Rows from block 6 of a small image classifier, named by matrix and row number. Rows with one number belong to one channel. Each number is 128 + 24 x the weight over its row's rms, rounded and kept within 0 to 255. All counts start at 0. After the name is the row's rms in percent of the matrix's.
Before each channel's rows are labels from the 100 images, of 14848, where the channel reaches its highest value: "lies over" is the class under the peak. Only what is clearly more common there than usual is listed. The data: pictures of board games with random positions, seen at a slant. In brackets: how many of the 100.
# convs1: 3x3 conv (model.blocks.6.convs.1.weight, 104x104x3x3, each kernel summed), inputs 0-103
# convs2: expand pointwise conv (model.blocks.6.convs.2.weight, 432x104x1x1, transposed), outputs 0-86

lies over: piece of the second side (28)
convs1.65 114 [100 129 148 135 132 158 110 108 144 157 147 117 113  83 117  94 127 122 140 117 154 151  95 130 113  90 137 148  91 113 144 136  96  97 122 144 100 160 138 128 129 150 130 108 171 119 133 136 135 140  58 101 129 156 119 139 143 144 144  92 122 156 119 140  86 125 124  86 115 184 155 179 117 104 109 137 112 123 139 137 151 115 121 119 113  88 156 150  99 162 135 131 143 107 181 153 175 162  89 154 138 110 146 119]
convs2.65 106 [108  83 154 166 129 146  93 122 104 137 125 114 127 176 126 136 152  96 127 170 120 112 180 161 122 135 141 135 139 162 109 163 133 104 135 159 157 104 118 137 184 117 163 149 158 133 105 137 120 117 102 116 122 134  76 120 132 153 120 109 158 152  84 113 141 123 160 104 137 173 130 107 103 110 125  96 147 108 103 130 103  55 139 141 145 122 116]

lies over: board (100)
convs1.51 118 [ 79 105 133 115 142 119 111 119 186 123 129 149 171 125 112 128 138 117 105 137 115 145 112 116 132 101 125 119 111 106  91 126 149 102 108 114 115 140 179 147  98 144 228 120  99 155 124 132 149 125 137 109 135 102 132 129 188 119 133 124 142 137 157 143 109 155 134 130 123 116  62 118 170  82 169 163 122 121 147 132 162 140 103 126  96 129 134 130 121 148 124 113  96 125 140 128 121 124 133 164 135 146 162 147]
convs2.51 106 [109  94 112 120 137 119 176 139 126 126 104 137 139 128 126 125  94 149  92 135 117 121 133 134 149  71 207 116 187 138 159 100 154 114 128 170 116  98  67 151 145 114 179 167 153 108 134 131  81 155 126 140 145 165 131 143 115 118 144 131 131 131 116 170 132 139 109 135  57 144 132 103 162 132  76 141 157 118  99 144 101 163  94 142 121 106 122]

lies over: board (90)
convs1.70 090 [145 124 131 155 131 118 107 101 155 114 133 150 125 136 141 138 130 110 117 138 141 121 161 102 109 176 125 118 111  88 145 152 131  80  87  79 106 122 124 150 121  82 136  99 104 149 149 134 109 106 149 114 162 141 142  82 113 126 122 168  87 137 136 146 134  93 126 131 139 126  61 100  88 109 148 105 134 107 117 109 127 167 101  87 123 116 126 108 161 132 159 176 107 124 114 101 115  94 141 161 111 106 134 176]
convs2.70 095 [151 100 129 125 109 154 144 108 106 158 124 108 152 126 121  99 131 129 109 110 133 101 140 130 119 172 104  89 137 148  89 108 150 200 108 143 139 129  82  81 136 101 150 137 137 122 147 109 109 152 166  81 108  84 136 144 148 125 158 117 143 122 122 122 154 119 141  54 113 114 113 109 150 108 180 105 135 168  81 114  87  99 106 113 126  77 116]

lies over: piece of the first side (25)
convs1.60 086 [130 153 167 101 128 108 123  90 110 161 131 111 140  79 123  87 153 120 134 127 149  92  94 130 133 132  96 114 109 113 139  83 124 148 122 122 138 114 125 152 122 116  92 150 175  77 102 132  97 108 131  95 142 127 159 181  92 116  96  77 132 142 123  76 116 119 161 149  91 106 104 110 133 117 115 147 121 141 123 129 133 114 104 101 113 156 167 135 117 163 135 147 140 142 167 119  86 112 129 100 137 126  91 159]
convs2.60 107 [193 139 119 165 108 113 125 131 106 114 155 120 101  89 132  94 132 131 147 111 146  88 122 114 100  80  73 114 128 122 135 149 117  96 139 107 111 164 104  83 126 135  87  99 140  88 130 174 128 123 137 162 145 157 123 107 107 131 128 121 100  82 111 105 130 109  91  91 104  81 135 165 130 155 114 102 154 164 176 165 140 117  98 168 106 172 142]

lies over: piece of the second side (25)
convs1.9 083 [109 121 124 150 171 161 141 158 144 168 147 151 104 140  85 161 173 144 171 120 126 131 129 118 111 140 122  79 127 124 118  67 116  86  98 139 155 105 125 162 136 162 152 147  77 122 113  55  86 139 133 166 159  89 140 144 147 162 130 131 113 119 108 145 131 131 171 148 128 122 133 117 147 135 132 117 138 174 101 132 128 127 162 132 148 118 135 151 117 137 148 148 103 118 122 128 103 100  98 135 154 143 133 126]
convs2.9 110 [ 84 131 115  86 164 164 132 148 139 134 115 103 157 129  98 153 124 129 110 129 123 108  76 118 132 142 132 127 102 164 143 106 135 136  71 167 145 131 123  96 134 126 163 141 134 122  80  82 120 145 105 121 110 123 132 127 105 175 137 131  96 105 147 126 138 147 137 118 112 125 106 122 162 121  96 145 147 137 119 117  95 148 116 128 117 120 181]

lies over: board (100)
convs1.78 085 [103 112 128 123 155  95 126 119 115 120 135  94 106 121 145 146 121 123 114 148 168 111 118 101 144 142 137  96 135 151 103 118 102 147  81 121 118 106 156 101 141 133 187 121 122 134 149 142 115 138 104 143 124 155 130 149 116 150 167 161 143 122 149 154 142 150  92 132 155 152  50 152 164 114 111 152 145  80 122  98 123 113 129 101 116 114 156 130  81 101 179 125 118  89 134 123 122  82 109 113  98 177 145 142]
convs2.78 094 [146 118  92 107  95 150 140 167 115 134 128 128 145 148  73 138 112  82 108 140 130 114 146 101 146 151 165 154 149 105 124 118 136 123 151 139 153  88  78 140 123 119 116 135 126 129  61 146 114 139 117  96 115 139 147 124  95 159 135 121 141 129 140 122 122 128 109  89 134  66  84 108 137  91 107 153 147 114 124 136 116 155 118 145  71 124 169]

lies over: piece of the second side (29)
convs1.87 085 [141 104 162 169 109 144 131 135 107  92 108 110 131 115 118  96 131 138 153 142 112 132 161 105 139 147 131 121 142 152 159 129  91 144 162 112  90 137 128 124 125 160 107 117 149  98 137 144 149 120 153 183 137 110 167 115 129 128 137 179  78 143 116 134 130 165 169 120 195 112 115  65 110 120 112 164 159 132 103 173 166 144 137 151 128  96 145  98 126 114 114 126 139  94 114 114 151 113 145 158 112 115 102 125]
convs2.87 089 [120  76 109 139  93 146 117  94  99 155 127 140 129 164 133 105 146 109 143  95 136 139 120 124 113  88 162 105 155 132 113 139 128 114 140 110 160 123 126 144 109 112 140 146 114 145 170 123 101 121 152 162 155 165  87 131 112 102 166 157 124 156  82  94 129 107 130 100 134  96 127 107 132 126 121 139 121 140 100 150 181 115 134 121 157 130 132]

lies over: table (69)
convs1.56 108 [163 122 146 105 105 139 107 140 145 126 111 145 125 139 133  96 147 128 126 115 127 103 122 125 135 137 151 103 112 113 118 118 149 110 116 139 160  81 167 130 154 138 120 153 192 220 112 105 138 141 102 118 128 113 110  79 109 143 164 135 105 148 172 101  93 120 140 125 139 127 152 137 171 123 179 128 151 156 117 119 120 115 150 130 117 106 139 108 134 154 136 155 153 133 110 101 152 132 116 194 119 181 129 134]
convs2.56 100 [131 128  76 116 129 117 136  78 118  79 104 120 129 118  88  92 127 123 101 102 142  91 135 144 166  93 146 138 124 188 162 154  81 101 107 136 132  90 107 177 111  79  96  77 110 121 118 133 122 133 112 114  82 120 123 144 146  86 133 112 111 123 143 125 106 133 124 217 115 143 135  96 134 104 138 168 162  85  50 104 117 135 156  96 126 129 133]

lies over: board (89)
convs1.82 097 [145 123  79 159 160 103 151 101 130 110 126  86 141 143 177  99 124 118 131 119  96 120 140 150 126 130 111  95  95  99 154  98 149 125 102 144 146 125 114 135 151 124  92 144 100 113 119  52 100 136 100 105 136  95 171 133 139 106  95 158 146 120  92 127 124 130 156 146 140 120 170 165 146 111  98 125 116  83 129 163 153 157 132 112 147 163 139 115 136  99 120 156 104  96 127 121 130  94 141 119 107  88 116 118]
convs2.82 095 [152 151 139  95 103 117 132  89 146  93 124 143 120  97 110 143 117 135 126 149 120 155  95 123 172 110 106 156 110 145 164 109 117 125 153 102 135 133 131  89 134 113  86 142 120 143 161  88 150 157 142 100 162 142 159 148 175 149 145 126 121 151 120 152 148 122 125 106 175  56 144 107  82 108 145 125 134 120 129 117 123 115 118 146  89 177 142]

lies over: board (96)
convs1.31 092 [120 151 142 138 160 118 113 140  95 102 177 119 172 150 106 166 114 107 146 124  95 163  91 160 139 120 118 162  90 131 147 106 110 125 150  76 121 146 128  94 115 132 108 128 107 127 172 126 162 123 100 109 141 135  90 160 114 109 133  95 128 128  92 163 142 129 132 123 178  94 125 137 158 147 131 134 129 115 133 138 168 125 135 100 118 123 135 122 128 127 111 115  95 127 138 135 163 123 139  80 121  42 167 127]
convs2.31 091 [144 100 138 115 154 120 118 126 153 131 124 159 170 154 122 126 134  85 138 106  96 154 124 122 116 124 125 123 122 141 106 105 112 139 118 128 127 135 124 125 118 102 128 169 143 143 122 180 136 114 102 107  74 113 149 103 121 150 126 119 155 138 107 127 103 125 126 134 154  85 148 123 106 111 149 108 155 103 134 176 111 104 123 111 101 134 121]

lies over: table (60)
convs1.27 090 [109 146 147 152 165 135 145 108 121 117 109 135 144 129 149 138  86 137 158 171 124 110 120 170 144 109 128 134 146 126 126 142 122 119 106  93 121 142 136 122 143  85 138 124 153  97 122 169 126 120 124 112 167 116 108 122 161 138 144 189 112  96 143 121  95 119  97 139 144 138  92  76 134  76 111  77 145 129 102 105  94 110 141 132 136 109 136 159 106 120  93 147 151 145 112 152 128 106  65 166 131 183 124 145]
convs2.27 099 [137 116 119 153  87 112 110 137 144 146 109 140 112 180 124 121 150  38 171  77 146  94  84 117 130 159 128 151 110 107 146 151 120 143 142 102 140 143 135  94 102 125 123 130 124 153 139 125 113 127 150 129 158 126 120 143 143 127 190 115 130  92 127 166 131 120 130 118 155 142 129 106 142 110  83  89 126 100 144 182 140 139 107 147 153 141 100]

lies over: table (72)
convs1.29 098 [ 85  97 127 154 124 147 136 131 113 130 133 192  93  98 116  99 125 117 136 116 138  82 130 109 157 151 138 108 154  54 118 109  92 117 150 103 139  71 116 101 159 134 111  99 142 153 120 142 105  77 149 140 134 145 128 122 120 118  98 101  94 109 111 150 157 114 130 102 115 153 123 126 116 124 130  95  97 125 116 114 145 155  81 103  78 142 147  86 131 155 123 159  95 136 147 120 104 152 131 119 153 129 128 117]
convs2.29 111 [ 43 113 123 106 113 124 158 140 137 108 118 142 109 127 132 138 156 126 134 146 132 100 137 105 126  99 141 103 107 103 124 119 145 123 136 108 117 114 118 117 126 136 126 144 111 101 121 137  98 138 148 135 119 136 126 127 109 134 146 106 122 142 105 101 107 109  88 147 165 122 139 162 107  88 132 147 122 227 150 101  84 109 126  90 102 120 110]

lies over: board (96)
convs1.48 097 [123 142 159 136 115 135 119 118 123 123 108 111 148 153 137 121 137 119 114 133 101 121 135 110 148 113 139 153 143 148 152 144 132 116 164 141 135 144 148 121 134 102 142 120 185 100 138 121 141 132 136 139 124 146 134 139 167 149 132 184 118 141 119  97 111 111 114 204 101 161  39  95 114 116 146 131 116  98 118 142 108 173 158 159 112 101 186 157 126 125 140 178 113 147 102 151 115 120  89 148 109 122 116  94]
convs2.48 101 [124 124  67 147 154 134 100 123 147 129 136 172 116 159 150 150 123 166 150 132  65 130 135  95 133 162 147 113 162 156  79 113 124 141 110 143 132 120 117 112  47  95 142 156 116  92 119 132 121 160 123  80 107  98 145  88 122 131 157 153 153 117 121 143 162  88 172 115  91 133  79 122  99 147 139 113 113 109 114 173 113 133 138 175 136 112 143]

lies over: piece of the first side (28)
convs1.57 119 [113 105 159 142 143 142 125 123  93 102 153 156 145 147 133 137 152 152 163 101  91 104 113 107 115 172 151 110 131 127 131 142 142 128 143 141 108 114 127 128 109 120 126  92 131 129 150 133 123 120 128 122 136  94 121 115 162 143  91 149 102 132 112 134 127  93 125  87 106 123  74 132  88 189 162  83 167 172  94 131 127 154 132 160 131 134 104 157 133 114 143  96 189 166 144 118 100 184 126 127 139  93 131 112]
convs2.57 102 [141 129 140 120 119 132 125 123 103 128 143 119 179 137  98 104 144 148 117 107 144 156 122 148 141  96  91 149 103 117 159 115 113 125 155 134 148 128 126 131  85 108 144 121 123 110 105 151 176 148 149 145 130 132 134 131 123 177 124 118 129 155 123 163 127 109 121 148 143 135 116 109  90  86 105 130 134 127  90  97 144 117 123 117 118 168 153]

lies over: board (95)
convs1.47 093 [142 151 120 100 115 120 136 120 122 145 129 114 162 126 102 129 109  95 126 102 122 158 144 148 125 140 133  98 173 161 138 115  89 149 108 148  74  97 110 142 222 122 150 125 119  88  94 112 125 111 104 119 135 132 106  59 133 130 122 139 107 148 146 106 100 156 130 136 164 114  83 106 117 116 121 144  84  94 149  89 107 144 145 133  84 130 126 165 120 112 116 142 138 117 152 137 149 147 135 133 124 126 159 152]
convs2.47 098 [ 77 112 175 149 103 175 173 125 185  97  90 132  99 145 130 121 118 160 135 143 143 124 163 148  94 122 139 111 140  85 117 145 141 111  88 130 111 139 132 107 107  82 131 135 133 105 114 159  94 157 138 148 127 125 112 147 127 101 144 134 121 124 122 127 183  83 109  84 116 113  98 153  91  87 127 158 137 141 136  79 147 101 146  82 108 107 150]

lies over: board (90)
convs1.3 094 [165 124  89 175  99 104 139 121 100  62 123 143 111 146 152 146 106 147  80 138 109 143  85 153 104 159 165 139 142 158 166  85 118 110 124 124 122  90 141 117 131 179 136 143 112 142 140 149 134 127 140 117 141 133  77 137 105 141 141 141 107 148 138 136 143 138 120 136 147 163 140  77 116 125 184 159 131 125 128 120 140 146 147 132 139 104  77 121 178 119 138 135 127 114 109 158 114 105 122  91 138  96 115 149]
convs2.3 096 [142 137 142 130 165 118 101 101 123 125 124 124 142 150 142 103 123 128 131  91 128 141 167 178 152 132 150  95 136 130  79 103  57 148 117 109  92 162 160 119 125 109 118 156 136 154 155 132 110 142 144 128 142 131 103 131  91 122 135 135 143 193 129 125 129 146  85 137 124 111 117 141 123 125 139 120 111 142 112 159 149  94 108 145 158 139  82]

lies over: board (93)
convs1.23 097 [103 127 109 110 136 106 130 111 116 131 108 108 161 151 147 157 123 135 131 106 155 144 138 105 125 128 109 136 138 161 134 110 110 122 151 143  87 105 121 112 160  97 115 120 119  83 151 110 111 166 105 118 143 195 114 124 112 136 104 153 125 174 129 117 137 108 138 182 107 107 102 119 102 129 127 124 118  96 102 140 126 136 162 133 103 147  89 215 119 151 135 156 146 121 164 120 161 121  88 146 144  81 143 167]
convs2.23 101 [134 147  95 101 195 155 157 167 179 128 159 146  83 136 127 145 159 126  82  90 124 124 139 143 145 184 125 130 105 102 122 120 121 116 120 116 145 119 129 158 129 149 171 126 124 140 127 143  79 176 118 156 138 142 123 111 113 150 177 126 110 103 124 155 194 135 155  54  81 116 163 125 137 146 121 129 117 141 172 113 172 139 116 120 112 121 115]

lies over: board (100)
convs1.5 079 [138 186 120 134 120  94 130 146 137 122 121 117 120 140 138 146 150  99 112 161 126 154  84 122 122 114 114 147 129  97 119 123 164 150 107 123 175 130  93 146  98 147 165 112 159  65 117 140  99 125  76 135 141 146 150 135 135 135 173 146 167 123 118 119 153 174 152 130 148 154 116 122 119 126 126 129 114 135 112 108 171 109 162 126 115  93 127 148  93 112  71 110 115 152 148  91  86 137  94 163 101 112 139 120]
convs2.5 130 [155 110 107 137 106 124  87 142 103 109 147 138 125 133 139  99 147  73 128 119 131 123 131 104 113 113 114 133 128 142 125 137 130  95 116 121 129 116 192 159 107 117 145 113 135 135 100 117 108 124 127 143 131 166 140 122 125 103 107 132 109 145 121 150 122 169 120 103 126 122 146 189 126  80 137 161 131 204 182 139 108 128 157 154 126 131  99]

lies over: board (90)
convs1.100 103 [148 112 122 122 126  80 131 136  95 125 160 145 157 163 110 168 153 137 117 119 130 168 176  80 127 120 108 156 139 143 116 154 140 138 143 140  84 134 150 122 120 145 128 107 170 142 141  85 140 143 127 127 153 104  95 120 115 139 107  78 140 144  97 108  94 125 140  95 144  98 149 127 156 114 150 180 131 116 129 151 121  82 126 172 163 113 126 170 158 129 179 107 139 137 139 154 101 141 121 162 124 167 116 131]
convs2.100 096 [137 112 153  99 117  99  80 110 144 110 172 130 114  67 114 140 155 148 115 125  89 146 103 123 155 180  94 121  99 102 134 145  97 173 121 119 149 147 123 129 147 136  87 124 113 116 139 105 203 205 114  99 156 139 116 127 136 106  69 117 149  91  98 145  90 125 131 145 133 159 135  67 113 129 146 132 128  86 129 159 131 113 125 117 104 140 119]

lies over: piece of the first side (27)
convs1.67 093 [ 96 129 144 112 176 170 116 183 119 135 145 147 136 170 131 137 152  97 116 125 136 145 117 131 172  98 159 135  75 125 121 123 120  93 121 132 124  99 139 134 107 152 139 125 140 133 117 156 152 128  98 148 109 106 109 143 134 116 175 114 171 122 165 124  98 116 153  99 182 120 146 160 116 154 162 104 142 135 142 143 126 139 121 164  91 142 179 112 148 140 128  72 154 108 167 130 134 161 151  87 116 135 138 137]
convs2.67 097 [140 108 149 128 156 175 116  88 157 141  99 141 141 122  87 161  90  60 120 104 144 154 159 144 125 107 162 141 132 110 151  55 123 111  96  96 111 129 117 153 164  99 180 136 108  88 135 143 135 138 132 138 141 121 133 115 120  90 142 142 135 170 126 139 104 133 146  85  97 124 131 122 119 139 137 121 130 136 133 179 121 157 129 153 145 106 132]

lies over: piece of the first side (28)
convs1.25 111 [ 80 172 134 107 132 123 128  96 143  79 129 119 103  84 152 129 109 148  99 156 165 133 142 124 136  85  81 136 119 102 136 139  99 153 133 123  81 147 131 140 131  82  95 130 133  99  99 108  82 134  96  90 127 145 173 119 118 119 125 136 124 140 137 136 138 124 117 104 113 156 130 162 136 132 152 129 107 113  95 107  87  95 122 137 115  70 174 110 129 106  99 107 130 165 132 109 156 163 111 153 147 141 120 106]
convs2.25 095 [125  96 132 127  86 134 153 126 143 123  92 129 186 118 144 131 117 125 117 171 154 132 124 137 145 128 108  99 118 114 131 112 137 143 155 104 165 128 116 137 128 131 131 158 127 156 150 125 112 120  83 164 110 185 165 130 162 146 115 161 146 112 139 121 111 135 164 157 134 128 137 129 134 152 140  92 179 126 100 110 118 121 109  71  86 148 131]

lies over: board (100)
convs1.2 112 [140 116 143 147  97 122 120 116 127 170 138 126  91 128 165 136 127 136 132 114 133  96 166 149 108 110 118 138 168 132  95 132 153 118 124 117 110 172 138 121  97  91 146 131 144 165 101 148 150 112 222 160 108 138 192 135  98 117 125 172 163 136 121 125 119 114 164 103 113 128 178 131 116 121 111 139 121 121  98 144 137  96 133 123 128 143 163 140 145 119 128  94 127 127  75 130  87 137 141 108 109 154 117 151]
convs2.2 103 [128 124 125 134 145  97 128 142 109 146 113 114 111 131 125 136 156 103 168 120 109 169 153 120 102 134 110 151 187 156 152 124 125 137 165 107 166  63 109 137 123 100 116 123 139 158 146  98 138 122 101 114 125 142 122 136  88 122  61 120 157 123  80 115  89 114 116 147 145 151  86 132 135 136 104 136 122  92 117 109 124 102 119 120  79 114 161]

lies over: table (99)
convs1.85 118 [ 93 151 133 135 101 174 156 121 156  69 135 143  94 130 161 137 126 103 167 106 109 129 156 124 110 133 131  85 137  82 103 147 146 135 108  81 121 113 114 131 131 139 182 103  90 132 124 133 111 107 153  88 139  86 123 142 157 136 113 139 126 146 146 154 185 143 161 138 165 117  96 163 163 113 100 133  98 101 146 119 130 129 152  98 153 148 121 104 132 146 140 164 115 103 132 158 116 105 121 124  89 109 113 135]
convs2.85 106 [135 130 117 106 102 114 112 137  96 127 144  93 152  89 138 117 156 146 131 102 104 145  96 158 151 130 150 128 115 139 104 117  86 146 188 132 131 140 131 167 122 110  91 137 104 161  84 106 104  88 100 129 100 113 141 172 135 114  87 114 126 158 122 117 100 107  80 112 114 130 127 139 135 160 182 132  60  95 143 115 130 129 108 124 127 111 118]